Weights of a small contrastive image-text model.
Model: encoder patch size [4, 4], text encoder norm rmsnorm.
Data: 36250 training examples, 52.3 epochs.
Rows from block 3 of the text encoder of a small contrastive image-text model, named by matrix and row number. Rows with one number belong to one neuron. Each number is 500 + 50 x the weight over its row's rms, rounded and kept within 0 to 999. All counts start at 0. Numbers have three digits each. After the name is the row's rms in percent of the matrix's.
Before each neuron's rows are labels from the 100 texts, of 14848, where the neuron reaches its highest value: "tokens" is the input token at the peak. Only what is clearly more common there than usual is listed. The data: rendered roads seen from a driver's seat, with toy cars, trees and houses. In brackets: how many of the 100.
# fc1: MLP up (text_encoder.blocks.3.mlp.fc1.weight, 512x256), inputs 128-255
# fc2: MLP down (text_encoder.blocks.3.mlp.fc2.weight, 256x512, transposed), outputs 128-255

tokens: "car" (100)
fc1.456 136:523614405477495498521502538558436498436528426487491516507520532565586530563483548526542559534561553554509583472536447440500480435549538398468604512561542465502519504421545427441495505492480393444501527503484413561532569495443455464457527510550508482437457515426513459434494495442415475449460470500456526404519572487485506497543442520570419478524505524530487462513418538598503511590448
fc2.456 152:539513414537574438515462483490461425517496451518578494625535508452525459536563463555536509399449499465479435515437434443527632439506453545538500510531452448569628460521509479403429549473476487510462554497461504526542450588458457443482533517443486532562511528532524535548441503519394509509522451459546468399510484498506493567583483505566495499586639542530411481510514618499504492584508

tokens: "truck" (86); "tree" (13)
fc1.483 100:448437400403560519564533519439470535433490508595474454487448481518522520489511443460433521428512527459432606504514559560359518442541598460443591434495444409524438518567562428547502407457434462441509525512546480504404562520466446529481531432529481571549497507556394551452528429435483491523550516428514437528466465469524515517553544551383480578573541481569613561516545433522577472511470
fc2.483 090:597518472531503507541402465477419516511439557409538571484520559407541476398491505474591397521479400571533411431508386591521473522551469595570554523470491451463556519453546551483526488522480504506493550476492437505605495479509526433394452442495510497465492545513461482487470455542515496476489403530544557460455532481499540502537459533523587432561504452502476482501498513528508569468551

tokens: "<end>" (60); "purple" (19)
fc1.48 143:484523571497481435453544486531554463476518451528464563551601480543481535460532598507480560465399536541487495545560528391506599475521479519493499337481602473341410674540452477478587501502474467567460447510510546434480556492483544467481470429404474485500452550448500538486552488518534480520478450473491540507529351502497399503416503562516483497531411548500529509455503398501513576448487
fc2.48 134:474448505519697487471446445495537505467478672521500483514563532459503535446442456410569493440462535606520450386530377549572569506458461515559530465511491489474522456489591435506497538499502534478541444499416517432563527558443528582508497472437489523465537488492522471518552554487448521473421487515450615425393511469493550608514469544448518381519577493506508456569543586425514447459469

tokens: "tree" (60); "lamp" (28); "pine" (12)
fc1.315 117:539568466457444465529519540399469521514515430576523445472500480586448465465498527548493523433542492529520574543531495562479534488568529435478530495502532555489503511557491478455542509471479529585470505549512571511450466491448561548485514445496538448449435528540433480543475492367442500543620482441485396467562557587502435509481504503464496604552565422482491537458419453503570487455466
fc2.315 108:480463460551604566511515556489498518499484472521493486546511606505579480554475415426491551489430557559378519473480434430467476446476540506484509548587405472512481553397475415576471506457491514454480552463481446529489502503417520471465516519449462573560581534424516494576463509524450528410516475464559442523395526523453548452497520492561437517549537551548542471464546423445430604576625

tokens: "lamp" (50); "tree" (49)
fc1.318 053:403525496404532499546548536503556505452502490603484432440369483529511478518464514495423511489513567533474552471554509551409475532498600469436536460414530427503472494500515493467481443465375516526502498439464496431418538430536481566446538543478488496514417522559427551434552488450541548453485531487439432575524463473434569536424554526444437567517457412570532547505500420524518536507449
fc2.318 042:585539562441499517472412455456555510478544435416551531455579536513540488450442575488533438547520472540542487445476473432513459541479441466551498499519464679521528453465530507519589528540436564464573549537540458473480540472503505551473481499483508547508545479553535489513472493498568497485465453579540510568419451502469525473367611507640634493486532510479479445491516473337556512503529

tokens: "tree" (100)
fc1.176 106:577521499395568491489482585487547471540407511583471469478508513556527519503491540469358461516472468520417554515522537521396547485509610495450580504595505495478448548517506430532529451513354405521424526414451444506481559536532536553401521502448497455505532559451532484452491475509486504531531497457475486488535488519572471521552496531428454481547440497497693575519586505446482548510503
fc2.176 110:523575523511451433542524496514575457613474500418455481417455556499487490500564462510490489550549436398532522499405608422451534491473467481519439548605537517492490442572451586571538540470482402559459544482576542453512451509533588525437527414525542572546474509445470449477425558532486509513469539420463492530531522510485481502567416443463506489487414454426555533462496522528464512564573

tokens: "car" (100)
fc1.253 152:587550494429463508476517555521462512444509442508451518453575519557593550520468556516468508557559575528538522475496449419479511539534605388432545543613502514511548516418528519499499412573447431429530499487423398522508525536493418464455511501519467493451473492426492455456497516496517452461487486520408456446546502464412554498436411479565457487450523518546513494500465584558446500533394
fc2.253 178:501461439486563497558472527486375481492551544563470559518422498440541451522537480536463481503380511495425451516515501458469553470467525468482475519482429352520540491503556373598416485486493438471464494524457509569451497557497475445471520491516451539517552547484505511468521537498459510470545478465477493424524485477545525454585369479494419446487560463516421542558507555520524503521460

tokens: "tree" (88); "lamp" (12)
fc1.358 095:534518483445512573481614539531534502442454414614569459481640508531483525451491465483453529509538519538536535537488530538380480480528539393419539456565492579504447571488533537401617418523427453477459454486453505509462491491551471553474541483464498520530414445499389478438517457498528479525528515530478458557592531550456525540390525560434479511414541503489573487464472458493507461445474
fc2.358 103:465426504560532506531494523486510533468557512478519538571472563570510434558423523471556598417465501553528513526570436484493517428454538458496534561557509503538585582420469416589428478444499585489541500513500464487535523569414450508539478531476476480574569471463511392598470576444459588456445543500533389492483573540456601429447486456579405459549530487577502487499565461464413565546579

tokens: "barrel" (37); "pine" (31); "truck" (31)
fc1.342 157:489554481482509555497510430502505607389545414572552411574510505506451507531485520518494520416545535578516547584518476608490553453505475467500547355429475443502475525511507444466527454419500465486515428533485515454469590479473533568519466452514532495541453453531462494490551489411499510484540511513481408485572539560493505438445497566440507575486533446518471469441479424550585439432484
fc2.342 170:449416481550588599567504558468442560488496534522475545528484589460511475522490504435506513470363482581461491535497474553485447485471583551524569498504445485517504574439547426594536491492523598474520470481458508543491591536454448428504455486439464542591608537468521563576476549500515520448557503456502436488497531499501549377436508518503458466567522509505525546563563397431430569520604

tokens: "tree" (76); "car" (24)
fc1.142 083:570577463410448474523552545488462511503506411550408470410551491515563505483479566499452516511475533457466601509487554490401499485557629371423577521566516442469430490521497529552493432518448387528469460447432431549436520458490529530382519483524504507496388508470430498444525433462519461554507443406406466481512449482440545522516409539506441580545473491590529548509432500550471531524441
fc2.142 069:407542530485514454491486471480556548477471486506535546580479509487559471545449494427491537481466485566454520488616391431504462576579458453486514520539535403510590571451406441525394432462453548533463540513412494448482531480417525567517524546497388493477440473456515429565461586535482566419498491458522407510466509515490624535482460576597433424513553490480511517457520506546488609482576

tokens: "house" (100)
fc1.395 076:573533520408386445523548518479562569487427475533493422515437446477498493474541467424463485442545549492528564545602550464450489481458571490425493433470522511497453471552507476511504476470448478509437474446548556419370546490516512588515544473480517478462425489519493582461563568402531509495591546463477475481512436455495475521497519556427405505536470438552504532510529525536544451487449
fc2.395 076:503452471548510576475458505462448523472514449531510546529489513399529521479564546441558456496373456506447410504432469612597472493515509601576569441433443406509577501461523424457479476564512581463522491504552487517571489549495477431476448384459424485483624510551466632509424530498557487513551383541487479349502483506566469458476439509511539432493570496501427460575485597477468539428501

tokens: "<end>" (35); "car" (26); "tree" (25)
fc1.213 079:532501432434505514575503517476561489532457491530435431504494557457534536470523415498382506489593545441452488466483452524396448464585585510480484482534542478530476466498472442430451415486463451506462530408462418616455396462425484554420586494479538522500373510580535548443472468531512488560561510516533488561576471503499500530512510552451485468464506544523576448494460625525525494480499
fc2.213 059:515533489486450481490486489480539524465491447502580443495503486515531530509496362518535511499546481515563529438456576482498575476476467557499496476581482447451513489527480468464576515524539433523504524487612528401466421552501545585480487500537501566482588478485481598530574501497547534467484433453605537524358431442520453588505587491557509525670525523527524468480539490448501438445530

tokens: "tree" (100)
fc1.7 140:575547470449527441453500560429595527493492547548447567521497524553565538518447546482510482535525487533460554440588457524450573545496601398465571510586507485476452571545478455585538402491437501500472555506462435499483573595534551561437505439526487524487465592495487447475483462494453482528514492498430423512463478512545486465513465484546482476613488461558553527469502493488454603482481
fc2.7 144:502506524513420411433554529548590457552487450470527512477521577577493469527483447495508540576605522499569569575505523427418448481476520442505465564600536465491482474492431498429525473475473459495429614467515437549493484475550524560453530539520525509535431506476456449469467532556439608526484569518542531602539480445530502473516512461421489429511503483544581452437482483531421535525558

tokens: "pine" (100)
fc1.91 146:459494438466533515551487506499512522453528461582501434496434513538424469541505445559458534448510553551471546500524490593461495476583498453524494424440569457528525520515549445460536514444462529546526417553407580563498548425417471515538487506504525461523437453557453503494532484427443553476609524503415446432592582584449508482469475479396502608468515393426472492502458440533558433502498
fc2.91 157:467416490543589595597516554513442511483492538545483515533545629459483488553539486437468513444449530526439466511469473512502408456457504540513478507503416466516492579444515411594532544560511589512490501532455490514456594554509451415481465461458451503583550525422550566603462518575503525397551486445461437537507527492499510401435485495512451469564516528514539578532558415413449529556612

tokens: "house" (43); "truck" (31); "tree" (17); "lamp" (9)
fc1.418 177:454472568442499426464591486491645470502491543570501467507415450558495461537460484505430523470548514523496590583575541462447541515458568357418493532510517499536470590522478498495444444464452488463464458474458506450384510470508491655517585561534449452519387464560487475507558515490462529477555587491503359481522457484515533516489556486574384514537505416562513497452556469572477464495468
fc2.418 198:448396596536432536486516454550511493496528510447525567548558517445490559531564551425605514579431520526590447536508467502601428494458426511490517482481518472492568573411494484487523465580554578458558461548568491550618460449525490535520458459486498517468599425519524533510444602527625568457408497633435622458525452475481539492403475477550542442365527528518462475572434559498475476490453

tokens: "car" (100)
fc1.297 136:560525484451464603555522513527454525444505441517481537434645567548575551496590552491460490541564543578527509459493451453481479479508538465453560481622518551452484544413488465387568480579451435474463520499520437503553483474517453475446453432464513535443517521357481464438514492480510474495502464514360517456534533502431470481434409522472483471442539545474510469552454592508487434516372
fc2.297 157:447491459480435495608475536470368506511523532509443582512447567447550485447591526511484469520407487523428474510488454499475482473489541464483492499511479435487528502446517428579493521509479481546527507507569440552449557587452548403449453497543519531471587550414523481490476542458481527509485430491448504450510509499504440373572340467502482396389542474450491535588451528510497483491489

tokens: "a" (61); "car" (27)
fc1.16 097:542492437511494554450573499547546501543495439531569488585519477512582573510538483420573470493505484611461511502546449570537483478587492502470656397532565411466508574465517423434575484547534517436489496478483509572573527471521468561486532439433460475424517514409464559483506461475477488517527407454456525469453395442526487562487481601460534502500634559543449493507422523526547477456410
fc2.16 083:436495499649465401517486477489531467596499523359555556612527539395456392471562513417603475481379428508556441524397461497553449540489440562527425531488419465498577535474480562554542482436554513587486476542479517506527525490502555496534493537406467450533531509473493445573457554535462530517541457523502429446519537566414573527498412525514536530507554418478452536513503586480428528507556

tokens: "barrel" (96)
fc1.488 148:501514546481509472480550505504460511551461509561533508514470458477444468494625529480467451514490434505439502530603608639471465534560479514482549404438598415464486602558489473482529442518498461587412448519433558554521406400534490570488495430452489501459521476487510535449546505527515533565537480519481536421518441541578450491523511541354542498475480379445531562541500432474558472404441
fc2.488 135:474490522612558470488462510440596402605431524441597476554489571499440477547555388487556487445466513571519465477440434530562517486526387582555440510572512506476488506492425447424489553424573561548466540468453545484614466483458529559534525482390437520505548555501572489606496570569446580483514475467498533506423557529489473563537553472489481470604516502452572491484528526455414486517517

tokens: "lamp" (100)
fc1.79 129:518443518435534599449516477587499532506426565546591516524654460508547524497478588506469464508438531561506502522507525479457486445495545556451530498617444574450415568427526510360584454556443422400494514436565403526518526516556408458438514415427546512545494528424495479430589460517514476528524541481469558515533467569494478550415503534376543461418487534524600510474487528413487472463434
fc2.79 121:493491402476558500544496525468567514510495429508678523587531490548502445551451480555509514462555482496536562488494463435470503426450516572486394523590372560571546457500517477508540526446489541447513622499551462510507521533482394465546504563442557552612469540523440472546432477528419507471556533455541446578498577563497531446488591513474482564575611566500524533414592493457451530563582

tokens: "barrel" (97)
fc1.335 148:518532513493471389454526488422592472500466592549535493516528434496506505444537446466445492398496462458479488462530552482519547523503489432467533455407456538492544468562495479507427502529493515540484491506545555393421460571500605673486593609475447457403502422461429513501508479472503458541590454461537446483426464549545520572503508555469515533494516436526502524492554552475604442375454
fc2.335 145:542437553615510547476542406509509467545541512514605465568517558520469510550578408468617539528526549557570436576435496516558508457406444521496459473606472478525560539476422493424468513528600513519459507549536548483596420531477477535546532473493457609563543411576485544604520584530523584478482501585551532523496484447514519509451549421472490473517609480527485444503507585463417432511527

tokens: "dog" (46); "car" (37); "truck" (10); "barrel" (7)
fc1.383 114:491490489443454491532543474535540526473500515624509462504413464500477496499567506489455501466514567550496558522593539534478493549549562389418481435455623468526550479521510502492460479474481468483507379513492508501372493478468496626531562540545445440423385441510493504496567539410489487453584502495434436429528511482483533565492409520474420533445506419492482494571438593572553426534397
fc2.383 113:452405564551556484556511527503525483535507490446459502523485599519395483522546411436617555458495507584590454577464446481536415431481418531511505498539481473479535522397425415483509546510538587568508461510536524515576500508472518473556428482469522515563590477480480511564473647536528637435462527501521553522465522475459496466499485444463468462530461511549557455581554504477455497522540

tokens: "house" (69); "truck" (29)
fc1.250 103:547559546438511506428559487587494530435472475574461400429614511511468508478489572581419489516509572538478503527499613464417568445525503522461478465541491545432427509567475603474528432559465367486429417396505557434383507478569494459445533474495488485484382538451507442454603505543535474502539473500479461495604425518477445572434479570486456525500394483587523503435475436494508496473489
fc2.250 109:573530544482512394568507454459523528496436557452552512527581571489443486590541410540483491515502551608520484450534531482450452428485412589553413500553483547447432543564465543512567486472483454586466541494531531527511479450524542529431479477470539605498478511579574493533541546541611555497475473536520511555476492462445427552434586463493520532492493423490569453504495414414439417540585

tokens: "pine" (100)
fc1.68 105:467600483489471451545479473432502559476459427579439483546451518498452522523538475504418492487528562393397552481584506568464443501531530448473545389480524452519457425509490415530536446466462492559470472505411476509458511451464552618492497522483485518433449469507513584446529506446436485467541517502393448468607530490423518486446453539469447566444471393471480566569470552540561477515476
fc2.68 096:472435510587502434466551561493562460544502492543497519524531602563516532572550427483490544550494497522419489496492409477490437459414440503514495503555439467510468582424457435555483526489541587486451625526436504565540483459502488482487483517428463566567587527484498572602463562552491563454484486513540527591453487486488545410498534429507477482494576494484533568473520398499409499502611

tokens: "car" (100)
fc1.12 124:457578552474376463482507561449529501629454480517439565512510505541583491450486584495473463580485479554475547466541464448527393524584533443428504549545509599437434514484553506498580526521479551582572478500536505468498412478437539485461539515467507460359517565389497463531490518488493459569490440477429479447465564577491449496493475487560480454444468475443488541561480432457520574463467
fc2.12 146:455502545435499564482534452466584598507495560480531485556429477511503539497397459434505543517482484594565581514551483538502458548539495525480549475487554525463458567455499430492546424427415549476585400419490481500457489443461554571532523545515533474520499493580524518455555562502579531536463522529527523516478490488464544477364564566543508496525466550505548546508537411522486502446450

tokens: "pine" (100)
fc1.484 161:468464464424516513526485554599486445541472484597436470479454507481483485481566466492454504508493593490428477480488494540488444506571497522428479517458558437453512486528544508474517488531430470551531437539414515539496581454495446461498492493473442459451420534459502565503473436523456483500589517438354554499516496469449517502522450480433480583513493437511484575573434581524515493541419
fc2.484 186:512396520460532507546537593585467424501501481572470488525572560435454515498609440457470498446499590507468416515521429555525426444517460541497472513471480428465537536463523468466494588583493543558501491553451545545499572548514451380472433426454445466468486547447555599544405466585484568467527412471402533482550455486472481518522463495485470471553529513533493493591420522449459498525450

tokens: "pine" (98)
fc1.128 116:441544506483375537542508521438432541497483518580535606529460553434470468390531487536458490425448503474485492533596481514468353443544467467474505437456496492469429453520524475411575547418467474631435481479461509450454554475442540498491421524467505516432433491447457515447495502504435502551565497424441481438557583547415470476511428531409506522513466400485524540545472458533554541461498
fc2.128 093:412428453546519444580501526440529516513504486568485490469432561533431464608479457500447500512527532432433583554527502496413434459474532489516473455515522442566435522526467376586485555442485551517419565463448457568475518474475508505541489590500475537574506523550595574504473528499438580461496603455536535489530563454484486407598525444458424443530496509443560515538580370532446541543600

tokens: "house" (50); "<end>" (35); "truck" (10)
fc1.436 075:506525500435427567459527540487500568548459444625593469536481516516531491413547565524393523491575495475486534556548517446439441500510571500451538534508474511510522579465475516455469431498411463517469487458509421443433579448540459495455492479425533478464480491467524579505486465529459517538595483476526472556489497513507528498544538552518447480582531444582589594479553544511493512486491
fc2.436 059:474566576483467443512500495459559591494469474578438499425528533523528532439521537469507472495469533444462493534472463502544505520533485551499499448412525582481448443483405457449519537478478492504544525499536482493544499438386604467510501403427484615507481416503497510508542520507584469526481500574548582564588499443432485531543537546358561458423504578398592448450458540479499521467497

tokens: "house" (89); "truck" (8)
fc1.236 203:480541455478537503516532445582464502461563380516575349569482467627445449523481505547464526465600495568487582536517534557449567455488446485482573429475475424513518577518452437464496465431468438481433482502440502535509539379504492499521495467505553519545518459529456539510587471430435543485509526528555488531541478532535516469517565513430510581444579504494470484431480440549566407415466
fc2.236 194:512506490514514584545447515424462569521449502520553523570451555384532461459485532462438451437353448529497461540479430624522432461535544601527549470473443498515545524451534452474530510402493559523517480425524460467489530534422517446493422490439495452482571529494511536543460511476478510552572458442520456398495576573503508373518489547537487381588540500481541520570550521472488523500578

tokens: "pine" (67); "tree" (32)
fc1.378 109:554601578455389459490500516447536546517449473620564529535490537404473496496575452442405475467513394521454500515585504534438442579577481488442551410476482457486526524472471438535530470428428508597437453460441527471471486458442575591458463467406485525415476494484468532511471512505519521542582402491444452434541513541437515510488462554480511512509555425425512546515548466549509464399475
fc2.378 117:474421437514577502525496528494526477501511537539488449504502556521484481584438493495436507471475524494432507524489490520436537381410532486534474474539426491532420607520503449601513548455476585480472574525482485567508529533535480493532473539454510569651540515573490527520463503486451550526512590465517480569521544516535500394491514403471475459502509544473554504464582418413411508566616

tokens: "lamp" (97)
fc1.257 058:569453475363531516486492569535514520467432524571454494480632472504560483485466506506452516425540493513515524505485508429381488433532596446440553563581454540488450558495508503488487385490388402489479474374428415496466539473512508473376486476417515512502450485435395486411579428483488506498577514464421526541430487567465535582440463494459491568486487486586575556490503494495512440525454
fc2.257 054:510601556433542557535418465540498539545502443518475468528428461517445495404488608533468430534478491543457495507483509585480466519543437505526518481402560550476454519526477462435477472531471459579493400470499458476541494421449566419443424452519450485437427485466573437480502515443523470502462502544464456383617508476475516418540427541451476521460340472432537453594478528559550476473477

tokens: "<end>" (95)
fc1.303 132:496473455463566505499492509553453458500434556535528570527509485449532457511592456439472482466441456547430493508614537519481452512566544536498552499470465441461499601504511493477509436549479498486352582429419430576486548499611427518470473498419342412477466609490521523464465461590493493526562431489429470473499456467631504533517527636500513429598514481555606539544548540516483529494482
fc2.303 119:431516551505457513486511474526453501480502505655409539460584515513598479484518594458513497531475573493476479577519417499469473529487551483469560563444498520505509521416539473453519518555447517502468503460465394510550569540475471421486490515464479531420497500482524527492466477487489497567511506468495537550601548521552508408478450439502516361414580517495513506534451502452465486496514

tokens: "truck" (86); "<end>" (12)
fc1.218 137:441456523423511494488498510564509487426501498530539552584488439432507578464513529481421503521410461361415521502547552551498505480475498559491590378420577392493394584519521449549545460517441520476506527458449466509483501461552471510444442441497560505496564558485500635367537418540536457460507503553496557506490397433500509497516501614468519500496472490543523596523530483500565583464460
fc2.218 145:427470580440476416484586453505560375612417494591532502581515466453436406488557431463456478526523490508494511598504560477461526474459467594390457572509586491451475571550462496471520530479448486527512494453591557492502383487551533605476542444478488524456466533579544506522461484526535546575535475502525576534497460535542438594542565507476518418550560459471550519442507445478429494470522

tokens: "house" (84); "truck" (10)
fc1.60 150:441477519442488464493620520514570505493493470572503465558400456521509468516547552404408532480487500493473593613549575505457466482469551438442534485459531438520467568557481438473469470436441469474427468444450504462411560456492490604529563528525465433523390478568461573508569523462494507470569574485500422480529430444509513522489541580509380521523497451528516546477487487559540509471444
fc2.60 165:435494581549396524457500439547510502530504500462579545564553513387516549484557581422539462608402433534560457499485466569648438480454457554518562476457513474480587555427565527461569505557532535475591475534606529533576460452495498506475481471499528519436609432498493525511456570537618501478467424646465570391571470549490517466447455521542581402417557492495408474525419537523465511441454

tokens: "house" (70); "truck" (30)
fc1.258 089:609544573437512479447544486487562474485477527558476498522644447523524522441544515504426451503532487439548491514477585485432542541449551439468554459536409561421496500546464498426504415528438414423452491448505474423427511491600527562444529493447492507483501491486366508428559467547501483562531499474482497549453394524489516581483532506450535578500540480536559493430511549455510458431400
fc2.258 087:531433568533488397411532455523546398563509510566534476565492404474444501469522437556531472532509425373502401534477527470571604505487449573484435541434549431501584477508541518525450554519548554521529526523540547539547393549565461486533500483477515532487481463540484526585398484519502436542566394487560537556465446516557477522557501443518587441497574514460463483442499619452461484484513

tokens: "pine" (100)
fc1.494 148:494537430419505497560457541559489426544460447601471479512444504499480485499571449550389466498486531464422491457479513573437453465571499539463491473474600513458478473552549508442519515525421456582485455533451534548501536497473471452465482480430484486462446564472490542468465417483428463582592472396398551494534515552478460520565481476423516558485484440467537574573431559486515484526446
fc2.494 164:503343528498529544559501553580480460503496527547478502562549573414430520489589477437464513404502583488477408511522419538537413440492450570508451507470460449467493558445490440496505598576487594560502458538498524478510615567506473383520409446446434429492500540447577572566416515568494585444531449458450493507534473473483488501491476494513447471567498498571499529619494503403461496537502

tokens: "barrel" (45); "car" (33); "dog" (18)
fc1.13 149:483567544493420442420458463436541468570487566450522545589476419441566485369501523462528455515419386520515474461528496543535479560534470529479553493426452543419495450521539453497525569486530552547508507499579545428472408493483602536478495543478527470436552527466469483524478486500517434610525378480579533449417450583577483533553503563509578477505527494471484479452465517500543527352454
fc2.13 165:491465610571539475443583426527624481578484497492540463549545462485460520474567364424587520519536501510512424538440487476594532564499406496469439494507509479451556546476429471475469492539581548536503474473442562451568463447523535589514520477463407559431489434499496512519482569608581551534459471555471547545451426508501613615475537501486561540498543522513480514424558550513451506444440

tokens: "tree" (100)
fc1.192 121:592512449420521430456474546435527466499483566534400478454480509577558572537503494524435465507500584456446534411557505493440526467535606467431539489545474474478447490580468502516460457523397452467469540515417396585439467580536515545396545489499469519471437532505405499436551427488453455525604479511458521442486477477572463524523453473447448477539470456543542509532473550522498499517416
fc2.192 117:529484575546428458431554536475570495561444517445488504435538630531538477440443551464558506538485503545544544491482513393515449536521459434446502599589515542444473486455438581483470470463536510522535479432515531432511489493500610495485483513449515549496506492415443361545512587532486597523443515519501530594446524529455530532496497452469501513458395505510564478450467407483447612484498